From a checkpoint of a small image classifier.
Model: arch pvt, activation gelu_tanh, patch size [2, 2], depths [5, 5, 5], widths [80, 160, 320].
Training: muon at rate 0.0017, 7700 steps, batches of 128, held-out accuracy 99%.
Data: trained on drawn branching plants, 27.2 epochs.
Rows from block 12, named by matrix and row number. Rows with one number belong to one neuron. Each number is 500 + 50 x the weight over its row's rms, rounded and kept within 0 to 999. All counts start at 0. Numbers have three digits each. After the name is the row's rms in percent of the matrix's.
# fc1: MLP up (model.blocks.12.mlp.fc1.weight, 960x320), inputs 240-319
# fc2: MLP down (model.blocks.12.mlp.fc2.weight, 320x960, transposed), outputs 240-319
fc1.661 025:566567518474569551483464541423407462429532558484400473529492546577425444497520519539472529499487480544381469517474539492483567447520537559422519540531483426477524504480564513437401486479450420586461578551499464551558561482554509466483567549
fc1.662 185:531577536471497410474493507543502559534515480518497503477543463497448547483538590494470474513512488533443437548468457509475546574523506499514535495423513543478575496481436581533505524593463514533465522454430449400442552451487493532485496543
fc1.663 029:463548473605523546545567558412467585531543522521503553518555474506479593511465518450430581466452397484562426525465459371582401428435500482583520565525555435426514455530493554438508552506517484498446580466484505502534511539541419478529525466
fc1.664 143:564526510478449466554488467395471440593526502488509576427551495552450471585512519595506452542499399460464550400438341491468471550509577479520569577467512581419477495431561456558455415448433481493489550462470525414549546511509443515500475510
fc1.665 049:461446566509575658506526462440541504528473492544363384522551516574487435480564386502452471457485525547439524516461544562436487512514499581516554485521539468489503689490464484527497503455481494482496452535500453465627540523533552531512516552
fc1.666 156:564494457477574502630528499507584382519543497397529608549456558512434500560539429440593464469437488439547500424526545491543437518481465488464496586530455559539536447539449538509484586413448487531568464497536548476509461402450473543433534603
fc1.667 217:429546498581459492544510481453477489499510460538507528499507494425525490550443535376519456470548578522512449594545454507472453563549528527454482415454422559493482575585434586515547480474495434474459478431460499461515515434517407444434478424
fc1.668 024:491441472560460420498507470566575402629552494441488490505594545483443597494456560560482462500374517557498492575457509437505489535526468447466486408485530502448465461519556517512519427491459512484529500428479527450543526515440509507487505431
fc1.669 186:541563552502486575504435544475554476581485549505440517568492481555516491505529500501488525503462557497522537422503482527468578555572471538408513497461492508487506486507558501546484544540495563441499408461466360492417443447483456517501491443
fc1.670 152:469441479420535440545418411478483507567457451468567544479400447511458542509523481467556498452415498503475434543431498577574502550430523472422490499593471465466595569505485390542541583527421422402483599563498503494454514495494546544546491535
fc1.671 041:446471468532450494493489569495528377511507564471439508549542538540522432416529476510437453453595450522505503521530459502452603555483540460389461432497512516477519509445581425504526510486468464507472469506557358496439555567461474441512439393
fc1.672 014:470502528423443402475410510530497498564418558507480455510477472543517538467434452525549490482543466518533469471509445450483493531578454514408403539448488484440512466478490491466506405437478535497526550495523449495501542485442446448512565587
fc1.673 019:530496463527479493502487540507450513495563575425583501472512504513459454485433455557524487468506536425450394429487466438626488409482498508506549504489453528529547520547496595474517560529492468473486465550469478518438608547569457533570464479
fc1.674 032:416528556464418476551498504455520419466568554588542513476459361538455391558446459459473494485495490468520582442500469488505521533477408532420555585553428469545566514444431496484533509425397509464531474573423465548558472388435456512498475521
fc1.675 019:625480513487499521440407490494466417541417507461507532541514522499396480448401511505577475564510582483479524605550443579523446480500491502566508456458474569432509462657453601482370408437562480453492506503479492518443502429561495440569466459
fc1.676 069:498461497474522485507378549490574429571465509525415464509600494428564487521540437466480511529509517515522533559586573584502450540468466482496491540473542596464501538468509471595572510499595516438473579471520452477466479530513424417527476581
fc1.677 010:497525533459423618460530469509481561539521540578450485554486453466453397487460652496530538498526511560524467515426515543500459499567550512501441452520563541551561511512560585563437426457539548517584543541526470429524468559558465442504520475
fc1.678 024:449476494583424434572557488537504457629480538433551472570642442471506519524568515541442511443463526622415495515493509445478505456446509565485518474518466473492486429501477507478499535536469498464495497500457538497564483548453338524510408480
fc1.679 020:543459427529573453529486444514467513620549408495452553548516387507463555534465476441522465533547560541486502473573485458540425497562432535470443534578484560454518504440603513476475428474535522581542535521511493464493458522528490464480510571
fc1.680 011:532480467501485485539565473507459540512465499508489547544523604533483492458516443559438486468510504460565572422561498514532446509471396491560428475503514448490577462533509562489494532424509450537499539529553480464546460543526563523537506523
fc1.681 016:517471478504507473471467505544524504520517473559472470539456541458459415532517475552460538520528533436544538497448461517433445540515432454548524643489564453474579461476526542461507559495572477490557470512426524519585366475570557501530529495
fc1.682 154:487604464408478466547436531472484508486487508504512612398534496456562474522588477408523478553530605439499456484493478516423515492471530508475421536430468603441533616565337529536478494525533513535588427504461502531493477440538520505457501439
fc1.683 035:526469512506526563466501517469555519516495530411427418544498457475536441481448537471514545527521468569509502530492459462529440525492524534458444477524566552430484538516512473579481461539474531503508437445440477496619531536470385525480530525
fc1.684 140:553503496619507424430485503585484578552440563421481529530562513493456421498415475533473464421444515421506538631541438530535435526555465490497564565453500540449442462537508529512455469528498515519592490511499460579574501525520519598442562515
fc1.685 046:453411498491547560475530508529430548491567529511427482444434509465442473443563500511470511570508517530493478477511485524504546569462518464519472466507541582480458475477428411528568502462520412558585377511509386513473439480542471426535510501
fc1.686 179:445499483470491538549475584563490527506491545422434440490511516524469501487473527521535532512455382459416403470481536513509389521529484561578580538577464499508489512377501567494602565515629531565477510530467530511456565445472483466536480443
fc1.687 139:509421415502529598567577419470463440589517484474451580531487463520488478572515512546522441490513477511515542527568575604513475455526428490484502508515576510480520462520473554495484420450441423529481499551524531495465519584521418550483490575
fc1.688 025:459507555494520558486497546523484431485485443430453544525510498484506490543512486495525393534509474533370502462499589611405414528459508427510444590418488570534536512434486473518587549584465483456452514475389480448494532532467540449545539451
fc1.689 043:413512508466494515571474528398540512482438549525502474504521497544440543527513522358320540467484462477481542392553484426501526538485459471481482590501483525486416542435530456502478404465559567510481525505490432528444432483501447500480484519
fc1.690 118:538519547513520539534522565450522480426551548462525494491488436463428396523609495536475454488504444506436444566530506544545470480552468479470541513441551466646530479422441461502555464550511416468450482448475479433484461576511529540517505405
fc1.691 171:497563403478545518507573471543548479512505564504498467521504561323576483499516545549510493489459510404555572508545486431491592452457412488533526419554484494421512484549451497488443587498524544568456562577505568483501412487488499619510453497
fc1.692 019:545473491457494462499465401547516462423493428508480556536592521550442479504482529516478473450547586532591510462434486528438538481594472460427445526528455509529474536472457476489512469575501529460430542495480515462555422514515510444551526512
fc1.693 021:512459475515523468486514462529482447518579475419428424546512561491507594443481591454495488579549563456498463514481543400528551488419512517566505455451513514470559555499566439484532489413536567561512481515568514493451564427416535503515522543
fc1.694 031:496488476437471512527535502505486573512437453507513518545525436582504544512470507548491523511589573504437466416591485427457494567490508572369487519453469467503377533439436516562438448491469535484507550534425451428517522540500517533621477482
fc1.695 031:417480555455486526406488588510419578468475503478480513558516456607427402550428561596527489478496462574612578487462526502502466465403562479479548491493528440556545476478538482523513449670519535593457436521388496466483454476571534519500516499
fc1.696 110:562482524486473471530385528533479534472434480481458548532446500544437597556460546495560538560482491547470509482569507492539450463490534534585530501589553500466487479553379457550440564385580565572534596516405468426544496419544462443496579496
fc1.697 158:515494448480444456469478624467514511515508528482515470423428435552588423502488398539521513475614530465434468546494494410502466428510490570440563579545515411436482454540546476494519478543492568424503453439506424516431510510512549542436510376
fc1.698 047:544505466558449416489381419550486515554506452497507557436534387573534487576534447577481544446522574446496516498506430583496482555506466465443443520531554478429599495456490596460534461510579474518514510534489553551533528542542470497577547538
fc1.699 012:588422522495528506453499499444497507565465523543463517493448446507569480457505508495447551532472502537535531521522572445577422507543522575497430511505557477487483515517494582519590550493513530483530597418590466469461417523506531480540447501
fc1.700 011:519533469503381550424488440475526567529455550482436509607467465504503577529475546476511454460467516512468395524489491577474402524418496535494482482523451552505451519583497587515508473527503635508530480506597594491521476531465475523557478494
fc1.701 166:499512430514452557454580488404458599462484575576462491516471544468496493519439462573565441499532449425501508495515556500509563463439542507479456481503522500499540537516591527447508608531455523587504517378546518507504503540447489505493498477
fc1.702 010:541466502535462435493467600492440548496543496555559579658478481460407536585493414566526567527487550472448549481533436556469453432514517453437498512471528502557487505463552620476477568534514478518466411544490588469506597577480430510483546425
fc1.703 017:516502497509472512504525510515522464516503537568481601538456446496546484478571525571465478586510412563459529593489488518463407543583538480477463503443467472616363492527428492462426483528488447551450412481524492460582453482562483499447467460
fc1.704 014:559531524560550489510433448588545494538495536404573439401533505545519489481468480541478521472459443508480543597498448584586571460512409429467585411570615476512521420467576472464488528507463407480516403508567580454534561546584477420493461575
fc1.705 045:575524443489547485510447462475519496516459479471511490491434559439505541406528526485477522586522486437507495440470466467474469491518446564532563445510482561565601496528540524591588404497544493511525491508462540535437530471514544546459541533
fc1.706 169:476489530588482506519502471561490453510483437506510463569432482416519524500511556559493465520409579461547498479492477569588570589424480571550492572592474598485385508577503445499584544514397548522497393599510440451479489545438553518485540479
fc1.707 138:408438491366431473490489472502507439588488449544612419582467493612430398532529467413514537482556538543473523557532569483388539416550488498488559485468506549520402531459499504428561446492454490530498554551540481443561478531424503527484585501
fc1.708 015:516482437476523436568424534461456394506482485396437494540521486544514492417519533518412580506501488502497494451470509522515516444566502461547472511524498459444451417498556508567577487472493606613478471497512473530536525494468480484493517413
fc1.709 205:592558491380618474589561553491464543430465569458452528448536529456549478481492575429491496500598538455454485526522536580524470520515518509527481524447468557531443457570421412501486485506498527512555541457489339459504480551482551426527535476
fc1.710 178:507559524565479486476548495489580570498441499486482484531487443561534493466492470505519496521575506486470489480472446456537471485505397507538510485432500410514549602522527573438562600567516406516448375477453429450449525486460542535443521423
fc1.711 098:485565501465525568561511470499487566460466561508466483537451478505457531526492535479573449464511553508495509437441467477455407462451458474572514525537481536469469561556406478510421393523449463575460501450575498541520497470544402485539507566
fc1.712 018:452549482546520478499581430517422447591501505573557510480503498464567491507556395491564509459511508421539476478542522559563523563539537538516458581539522502453383495511437508469589530509440524486551559483491527515456490497541471509589387598
fc1.713 048:443409542446449568510561459495597548451430454481501521524569528527485520476533453489584550490495445447548555450369430513464406594524501595513481475571569509510418467580444621561603512469557545450503491537456565431526490605435580482496402475
fc1.714 023:483601466491519543497491552480469501481462496561544447460442557462481458544454404377552527513414521516419506541505526464465566581566450485483440576460444559509535460585533588496556486486398586446494433529496513549456570381519581477446525457
fc1.715 120:451601549489492453468509483502526497441449534584512483540445517488524441437452442424473549432562459448574529579517499512530532503485583576536591433439483523595559484522525555538502469536576395531531550496439410530495474495502463522542476510
fc1.716 059:475434510461520527493487477484476551563396525525480350553487603418477468513440502472439552395515492535437512504491521495571601592543472474549433476550581471513498468484525468535525484487519553516573537465494568400506533500489415565562449501
fc1.717 033:527573484414470527477374472508456534507531478538361472468467518550612554579482499429526467369487486465472462547511572406482494496556486553520541438562467491580540510557603532557556478469541509514467490558475505451691582484522477498445542537
fc1.718 105:467514528481559458518460496486420467488469472448493422532503525515490511484442510504469475475512491459503493449472546505569496470458501459519446496503530529372544564487510543555544472508578501556476587484513602465510436446596508453464473582
fc1.719 180:515514516409402404581462510507551495490490589478441416500478497518490539482567544574427455584506459522522533522458492543514467553469511572506515415564470506448474566495488544507530592536487404475554550519441397533532488476490546480543491561
fc1.720 011:487510602461466478510496559484524458544579514412539437512551471650550562506531549573514497404514507502601470414463484453486488526489434469577548516450567392489483539466522491475509542491499509545483466544468423524531549586450434437422475499
fc1.721 155:472551567532453484520434575558460616549450375567600480458552527481581510531482529434582409515602458491452506473466507487483543561570473596465472473473471486499406377495521447476483426518438601484460418544524536487568440433523554515567476463
fc1.722 022:496457533558502500443517420584535427458478581605456507494547464552446488511540468562483483503532598585566537565565417527495510440537505584497377459425533509534608554560484423544437521491466529481483555524441488392501505489548439476455489406
fc1.723 043:464517454516470396529528482487493431570563479551555538449473599429469568518527484520453534482490529525450481597499509512467549516524415401571421436464419550434495332510468522477432531488524444433530516453576452504448558495497521529456483485
fc1.724 190:480468529431437437453448538605462593497515515598517575559460478519472435511536575503493505542553498514534531559436485461376420452470536484569412492518563444415522449541547553506507436451497505429469503505465533497483480484528559469503551470
fc1.725 022:460389470442578489484502469468560500522476511555516463595541536568479491491528510428504512593593599529502434475582434589464570487522430507520489578344460492507508443508490454440523474548578564458519622477479486483527515565502492523492473461
fc1.726 039:463549511488469463394514456421504441418525507543587484457454513536434601621565551525508458510494547490482500462530477484465400512521476573391533531509463457540566489496523540478527401490529516487501504533491528530421489538522512513467561520
fc1.727 031:490565473467479473574482506499517481460509470508527522432583473488494515526429514572565456567501473420463557615545549442493482577468426510501591439530422582462458409620541414489412569465510486561415553528639444462523526481439572584466531541
fc1.728 046:478526490490569527543493531504412449468454441560503517484507552491560449498396487433474625471553448491578516503554482507523592478406548536523406616440485533540528449461502452491518504550479506524571552512472457513506481567487464550463535561
fc1.729 054:477440565408421494445481497473517514452501464471480490479542511474452499457524478523483399474432547564512527515468537441388512579446503479465477374521498537534525399537545506487434478600531525552531578465459469539499468470437455427525464585
fc1.730 143:501511425546500585444530471546532474454459539445425509590528590558560419420552509432599600481537506454604543523379501518411497541595468452516480552533528446475534540499569517491644553519453557463420546504489525464513525455482521480437507502
fc1.731 026:486471530451463561492506408496498419550490647547504525486518511458510626541538453499530452492576534545598605532504407533514524543548466538438545583498518620456504508411504404538444500480498463412529414488520445435548538608491508547459533525
fc1.732 162:560456507576506508505528528500530493435517512610347451472467449530551575409583503572403502463480454475508465558547498510571402402510525504441509499484484587410559515518473523477613441559490469438520393548523567442591487477599486489498462496
fc1.733 183:429501460489564502447477586540469434529417651502530525494411507532455481493400545499484467578498488502498494434474494608517482512515544515427523457569544489502535568488481472508468539493541520465486571544518535563496560486569485543529432535
fc1.734 143:407495545499527395417488444484446479497521450563512571460603514487504556464566491481515601455481511394452446474502500521461462473513390501474629496444505470512498452400483474536529463404475472518537531514361523488552533479426495480571515564
fc1.735 020:504568419445553483543482409517404478518533507645425480475549525532502612548468450456459475429514500417515511443519451470542606497416507536567466545433441521543491430544472549450413521537527538433375483498493535514540607481473479517484568553
fc1.736 022:486453508528479559477497517489544469492455423441467521515519502509498502464460578472486487495541446489513386471485504414503601380452481517483431479544524474500479484539519565538508398461636585581519418435498524529597389478464543519395500421
fc1.737 178:400492517452523490387428416509490551387466493563415529569453451494482497384447509443516561474504447545552497547565573487571488469524494457508508393447392551433536497480505487430422532521553432587543523426469463498554478469465505513491538487
fc1.738 031:497534600508539473426585521495445414468520462525416479503491477517465522535472535501512479497509516492427572450517545487538522542505473481488467420443580582538474546496583514529505504539472525516449554465438470584496462567423516434433525535
fc1.739 173:499440528518596461493431600421536412512535487424488564612410508468559529563517536570499512472429538484514520490507532411485497525477467499392534496459485485436479522561520515498495513518525582485451446521472507532504531511502489572447579546
fc1.740 031:480489495512491537554600509538493510610466539447548554484510557645556520530518541575562531512564461630489466404450432461518500530526533537468506508627591502516394549546495486415472468403605467592482526566525518448447476481558503490503448554
fc2.661 025:544575463594574493481423464602483470526513439545422554495544486490511468563509554488562476534485539523524492557518473488483510510567442545505534594566509543491574486582524364490555529448532452555459504561473513462520516551472518501431513495
fc2.662 195:537391491488524507509501476537497564509512572547545455427448574568464509472580471481518492582528471543550554443474543476481380553520455532512512462494483412516543517545530503558525518538454541540413574549489451464560464540477510543490581424
fc2.663 028:510503498496530449514489506588533420529461501432481501487557457455427452380523438649402514537490533505507553472497590523531534535468442535514547427531457499497482538478490531552570514429506592423470469473477526530566496416438570562386433539
fc2.664 137:502553487552511483472512504426485431543556671553520485523560445490566445384516517484554517416453478596448543433444398544514545548561491574476515488492487582544493555462454551585507463462483501530505416458463528447532525514513502477475485493
fc2.665 047:593509478547561445543493470501563534525502502442452502503546477475554453515396450517466538479563559480458527537535538509515429499437467484595470555503450461482517483563477519496521620513576483429547441529529509629513538551456491536557518545
fc2.666 151:493393536493492443608469457593566520409432486530566527530402534480493454502521437572462533496441440438601558573489431395483520428505523555515486457501452577454500443466523488431475522500447514535484473512546494415393425457426536487569448548
fc2.667 193:575421552473415477581543498509507442523502459498576568399442538465479459555531530550552482529539549458577456483507464492460557619456503518481485545527516503530518518462361452449461495478494482401464502472556453391486428565517424557528504491
fc2.668 025:503525491506477536504492513416398560440606428454487425464423509486487543583580491463493518549452477444515528414536556478524577525411512624537519520485539502441582501549479526456489508504437500469593465482531551553464515473541491481450562533
fc2.669 184:571573472381604526529445529456539454499482519533649467541561501499464523457500467417591485498477512527590539401476576512500518506497473558578465561510553442445551426550540509485470482558455432506597509493525593434516498460527515572451499496
fc2.670 150:482534567498525578472498507591554532532461534548494577500509557517468495521468554504572508446467579585440522445512466527561496473445419546403532474623575465423556488535431508451470494465571482498544452498553478519527520425550527441537524524
fc2.671 038:545468497470545509559484523489515501512494515500502553450520544469490449500499445475555531465597562514536484480623446467523437501475526577448521451479551543496488402437534518411529566566476452561499505562556512598477597509451473448520540521
fc2.672 013:454473417480453523474468568476489447510456496464480517454416527552431504529456463534520572447555567529501422499510536433581446504484471424473511513557458524500549331418546541487496609407458420453483443582589520441561523577427425472538460509
fc2.673 019:526483555489485522505463410581549492526498405396548466515561457509463423525389402538532558528550458463531457464532489483422520482521345487501454463530473539464438431433445505546552475461507492475368453550605472467501511512527435456475529478
fc2.674 034:457527491467500477533562482526512569496504472596503525582559495459556497501554495487575477538465356496544452527458566582428497499495456470508543561483553499543449412451552439502536456510427497478498437463465503424547553401444489518409506532
fc2.675 018:499500526425541581400453452503490508511536507541563569522491447454539497531488518463544490512470556567486509564518527462480415493420507470508546537521524423515435420452456542492496504636532431526500551353497541520509471461435472446546526469
fc2.676 070:539460570499514513553505408593517495560475544475493527524458546495483559478476452507541532561504456549469441543437479491432473447505434571413550563549544497494462574499494499428478448529462532460547456508455444358489557537577584517540524446
fc2.677 008:501500526505511431511471508533586488461450451541461516482613438516444452417471473526492543491484473480502479487560482539477479561447457458464482607492479549497444544528482502537452497515455491424493446503478494529427516433516447488549519516
fc2.678 024:426537503504495554508524436501509551477503433542496514435463536559434508437546547491522514502391510449592548478464663527544553516486555531538551503439545573541562463504563552517433521562431533491599483443517476548508501484418530474454569513
fc2.679 021:467614416562499441501636587540517419530517467500622591492518462445495518471454532442524542547489560503479432499569515520506509468496535481480479511495502518390593520504571527512538399554509467455504524568499480497445530573505500500440471450
fc2.680 009:434428516548503505495570469428471464515404540494553481515513532472514443508563497474572436489525478486564517512371476472634558431539478624507567511472484464520642520453532434510538539486585522469432533573543464465406559403471516543567418435
fc2.681 015:585416491526505539539587473514556551441496480356501451534575539454530457536544543523510532527467476418483552465563445455550538563450476516564442508438480360429585436584518492467477597437385485427510418605551582405583557491451548541489526467
fc2.682 152:458515485509493492550568513398513521469534440501604494434445478405564466437476507553591548493471488567517459512448464526483508529498505469509494392576461533564471448478445441552545493566490509560476460526529544545480377559438494569516446479
fc2.683 033:554486381533503601452547512484449489451563513367514530610455452446522446543439524499493499501642456437502583531451470504536435487464450501494513504536613536437456526405534500471464465578506513604439500464517508398484588569505494502499431541
fc2.684 139:504544486434485500545391486507520545447522493468607449500563601548490588519459501478543510463489507529583515433483389468487410534522514503495424457573478556491503432551473540437513485491448476526461448510489481443536505493486494639610466495
fc2.685 047:640548445582561498482531500500481529541594466465501539509507558448426474490482502571432509527443364520514441604442578500477506471500474448522483495512524399460578568568549515610419474447489553486554497540498491548533451487509575502530453494
fc2.686 168:507606520531490501498490516461488487481506548457492579484474504520416483561476560469536482403393556534559468507616535563604540471477541501492511566480403552413557523642543475523472462463430581440495494486461539487459437436496547442452519385
fc2.687 143:449549464483558480559478524560587478476475490475561508553584450518498511461488528430517484475461422517498517472526545484508465529490472569522481553580473485502536466507477565485468438401528556456479376605505484394536507437547644505498532496
fc2.688 024:608473547483513498535626529432407492508490459498517513610457511489506503518473620484549536563502493522580487512444446543441481561484477465487469610388391525407575420428591498437490506553482546444506523473519510442470544451482457356493545432
fc2.689 044:483582485473478509467529439502505423495560526483434560580423417541516480489479430545490517479575408473573563407487540513428512526554593471532527527451501463519459555465450513563412504483559500393563475426452542524489477503569620509574478522
fc2.690 122:536519454463437542511490532479482555455458604479487490528407435454504479482545547514464516497474521504535536497493454461606508545524539491504409465444559587532588462497434378540505442417497542389491440641421394419449461488515475559503501538
fc2.691 170:517575568499525458461542568477569451495518452471461572493483475487427422619535557459499471498432520495563466368585585578509516502481552392459513493489487455565491449494487399533529475540408554634515568458551442513504426401543413482459494519
fc2.692 018:509444451542464457540543482532481504499514498536597514489404482437491517520604436580446491581494462547421480484561496491484523494484571513513582503529516521605435481494512588475538487556592440542494502522548513460497532468433481478626404549
fc2.693 020:449449388434459526430541512477453537445554520559495497564467429468515567523521512381570518528573502445573580545552500497463467463489529552510556528518546520533418517451553505514504423331416469550470430460511510505530504455440517513489489477
fc2.694 032:548478484427455494447489507522435488401454469488480527398548536495551465513476541493474483431512450417575471528481538498506520520511497535535546510525500504547527449479479474503397509435487538475447465540555516497521508550526490434552504541
fc2.695 031:490477548528525579511468545446506576492454570507358437426511500530492490488499533488476438503564556470533618590459521444519493542559540512545519455452487518421472518525618497431513505484520429556520542540421482487513511637524513539438527587
fc2.696 117:455565497527492492433510467458428429432519429389388543464518561522509533483448441502500513507590408472483528605474500447450489544564504533504449499562536508495596494564459503476464532561398480509476428475525461455524486567488516476490474467
fc2.697 156:497604519540457397396512490478526443473555587552519482513445496550542517452532437571518529462561465433524568542457434469386543505494490529474464486492524524466502457519625534443405435500520493538478543498551436453421628556503524509543463525
fc2.698 043:561491610475490510550484425558547495583458482467495551463509529507488544504464543509542509542559543568433587482468482608440469434465499594447498510546424504478539592414610506494468546468450489587405541529493522506468484511449536449445412440
fc2.699 010:420488469530547484540468479474499490531466562473440484419470456455502397487430449520526492505553421532515474460557455501454471526528544557527444449478442499526476533569481578504541493523530504596530545522396528456436503589458506473534453581
fc2.700 010:507512416431494464543500594453561469505515514564569482487520498497644446445544494469531513460503506471441538454471372444458557490514486507564560581480496508489482543479502414490481406586518415508439475413452470430533544489487513481622548563
fc2.701 160:481467457473615474453375478455468472526516552495397471552397593576438535521525414456542468545497444470529531512571548553554428525459547412565495559492429443575556440521452488438460489502500505477577572476566465492470430551485411503452554504
fc2.702 007:477483394393500519613435462411506510521535519599400522434492485449474521554507522559444380421475473549515468564526570479508505494514472503534622530423439538522514573561448455634482440574535459473481492473470419514412477513584466428482520556
fc2.703 017:433531473528574501421443521542531508553485490446455493537482524447581541608482493502422510462545514517526463421418499465459577475498496466542462545447411497420567445506615483488495466621527454534514548442461488497463444445489503449579455557
fc2.704 013:486522507472528518543476527506543525501541554520563501484505419564481584534472557460474477443565454394518531455570480473534448527529507515445524551555462432515468554522455477491499507518568547588407623520398426532437566399545453545499550418
fc2.705 044:495522474525558543566519547613476509495538438413512498458543464477456497443497419562494534505499552454540515524485590484423552554563512499537531490487492491485572453501464504556519501623525526498492393516436465492444409565461483478416455533
fc2.706 163:513478564380534407500511514454522474493475542561529525499403449475440447508514541511497545523455558543478462516498456476537474659537437597516463509544407507495491514496597399465451580445488586606442544548558417532485507562514635571527536557
fc2.707 146:489493586580542449553548602508575478479482512470567549477492481442591466512496510429472531474485490516490543500602530470459502520503462407453485535515548549454462525506511424595507561494484547481512536463389496608501433429561488475643507501
fc2.708 015:473544459536496474450483513580481586522563555597478442484475523478483477479509492512465466553523498490523544513424478459514403571399496510533517546514471439484502450491500495511493504410529476500454401517476483516500538480507540526487542574
fc2.709 228:464434516458669412544537529575513555514492527426410464411494572489531476421546540446579503465480485479446432511519481470548371457459467427528535530514511537544460463496450572466476464498465609505355475529533526588527468547422399563592466514
fc2.710 177:389507546424526536549531563552497604530530498561480409506524512533581525403557488500518479537526556468472507525446570471486549518418596455497446506505440528531471547638507491522468523443528570509534463461476434445508413506560565561459456499
fc2.711 100:446510401489394514473500491457453528448504466570554504481602514433561465478500559544472500377504489458545569426469493415483527473489523484517604482526439512469573456583539315500523519494575488577497523461557467506514448500442477521626391534
fc2.712 017:424450559502514551448574473490537533486488528494468518463601538486520467536486414494499510441460498488484485488481569534514498498539470576447574617539483552453460451507472354541502418497526521495475547517488469511465534475643446424506513451
fc2.713 044:522518599576535534405487603500494454520526491472479505510489587561473506481451566466514525583579460587446461544548582495502494518487572402403473510505425431528440487502440491555462623592534510436458457493508398576441488542560513542543460495
fc2.714 024:480494385435470506473458581469518420518469452609507576478489532498454494462462501472498518450480529500514458465468535451534568565506487439485558452600471523536447461471499545540522516447511493566584491428473548508541502438532538448515505493
fc2.715 121:466556480549500438497539490460503500543481534554566570561501421400467523567461490530528517569506443435459446476499391431515550543481553501508433575516439529436529477564519527480512564477431546443523477524580461502548493432449519581545560500
fc2.716 061:473498496554449504482472456481470542468544536443543480495435544411507541508547533523489526537474483477444542518602470492461501562526535599488472613449528456498432506633603535580522504470465555415505463583474523522566604600489542385536453545
fc2.717 031:456508497537468549523540493452534494483509591460525491573545536465474541493572530615428508519574473452512504552572494502594515477466544496480433406598530513476485540475554418460546443535616439432454453565539481490478442522497486531549428535
fc2.718 110:515489378495500414446465465540484447460514500467474414486488520598489472447534482558443519526479554521487379636447523503455489499458489470496548437458487527531422385518433619560498544541533510488472506505589502506514542539511534553492544561
fc2.719 187:431514573439568413501533546565434488502535466484539516480600544532459415377459478553529508454470516515444566582526513504519479494570534530550408540456485555575438464416503540510502503452539472499564468478412578521454538550508462517520519508
fc2.720 010:546579528451547553580456538547596488480513452421519473556544474524461493463474442556493458521456497378511477425509475466464427564515408600525506463591484551487545443504533617422518529549476477493482528500439446636416552531523449539435505454
fc2.721 155:560481517509477472497551500506452570506406569411453519490556517423499526397543420540557548504477580485453581493481413475530516530495396539538464568530356557492462519522463463504430429524498496593462494475508566580536418516481480550530495469
fc2.722 020:532445577574486491583445516496521485535496520426444554535529515565473500419469520514420541562549482552509450563603493486497493523498556501529461518553494523512517584593510437539529534508545475485518465595434560557522472519493538531340528499
fc2.723 045:550539539530533537533422378460499668508451522538420449486496452575479514490488546492495496469535624505521533540421508447434412555501437494555494431505488513500517492430574501479386536483476473497573536495447406543485558555520537567393529557
fc2.724 184:511445568501434513489546393451427559467508495455479501488557468440468498532463446475488531468529461453473443504416505487508453570541513574535542579472458521446487481551457464495517499489523448508547526484521474539452539493558442506530458501
fc2.725 021:467530570435477527617483455455565496461478536479458447588511514487496523481542450622518523485478506490462542494467547568499529467526422481522483500616463481518490581473446467466598395529572384596432477488472528510520540435495536528461475553
fc2.726 039:528450468495514439509456511551594539495566427491398490449489514564532459460529473404628539520449526415518469504496460524538532448465449408520416535417531567578397467473558497545420508460551521505547533472518521518397478559545488506483438460
fc2.727 033:602537562576481523410463517497446468415522545504573505473484494466437580413534396547413454520481510479519470451536504498513434441468500440549544489427483444535515592507438538478409496466535519474541454528504434462407419450500582504522450468
fc2.728 043:483469468559526473427522484440535529484518465509567553568480575491479461523488439501487573480534534503547506505508456548442591462461508551482568548380464485440513449451467392572492519594435575414496534545454469469480530495427491407562494467
fc2.729 053:556607545454554495525610552464505510544466436528496479623532514482449517466539454483509475469540532470533527462403554474551382524555546526411398528538476420482586487508531467381541467465517443590443570573474454507450508522488505511559454570
fc2.730 144:514482524519419565576576435519542492544439580475477551591567489490523452495537546508543435528459426446461546497432473434414530439480462461516481507552459514542506532462526528447579526400539427516470567489553479423480447505584392448418442500
fc2.731 026:471447546497483511421567542534479500495440537461529541506500577522434617568537497498449521583538550619449518417475458470464538464362573612458533578607422441488415561498557426502481489489498412561541528469508501500540478559492484478538499512
fc2.732 164:525640498382500546508448566492454492471539509446475523456442462510620521491563470490447487464490491497463502436467500470494490600533485503506483529534495578509564451517526519484420470538508418500478522496555476513348462528511556460489517556
fc2.733 182:538631469399558406471546445490499514527544506529475456461408446504503446500507483444489431514594454470561473448517507488483482353439484468527572554464488441470459500464400461420465530463463545531483459488448597512525481533543451612533542512
fc2.734 146:455500461517492505439473574509533610464485488552353485401424422483498539445515514523521541539504510545459504440583534625462471437468480521508550425537515339515556418564511434486464517583479480463420507461613488439484524463470405504528472511
fc2.735 019:504468526539566564528588544517549566460543555345503469506504503541476445502570527471529472507381553462520544562395544592532497474538437489516519473475596517459441519382592490533530514462572498520549553547554427525461419411540587528404390529
fc2.736 024:503440483456452491443564498555465422511430483547513465452499499511484474456487519568481529490467434587578495484426480481463403452428585475482546436535546496545450454580496465473512473500551457503503475497523428460485492522583449414509496501
fc2.737 182:491519556486570467471448433520522480518434528403500543492419419513508476409444521555451477535516522518479459535450487538476500481515450544549500451520531481545519480455532532592579496577506542492516655471460461513472615486465598533557316542
fc2.738 029:415501576469495443497528473489530489478499492567573495511532507531559504497434554532489493458545494615494569464456535549386510407538586502588507410496561540585487513505550513580391457587502454497379426545436402583406520513422565495593499517
fc2.739 171:437624403532553521411577465494505431489525500462525420543433438442568531476527463552404491483605567523530473446469567576508579412538513430528472578511560430539482546474527543541449549494447438422470521575545515464469565470503472484468478565
fc2.740 029:534500513509479575483525506516445557427445469525494520490435514567551480505540437433508485498512497452417565567466548490529512495512506450545467464645545472385444569511585525466455547547539481527482560503491575416522496436490481439495584578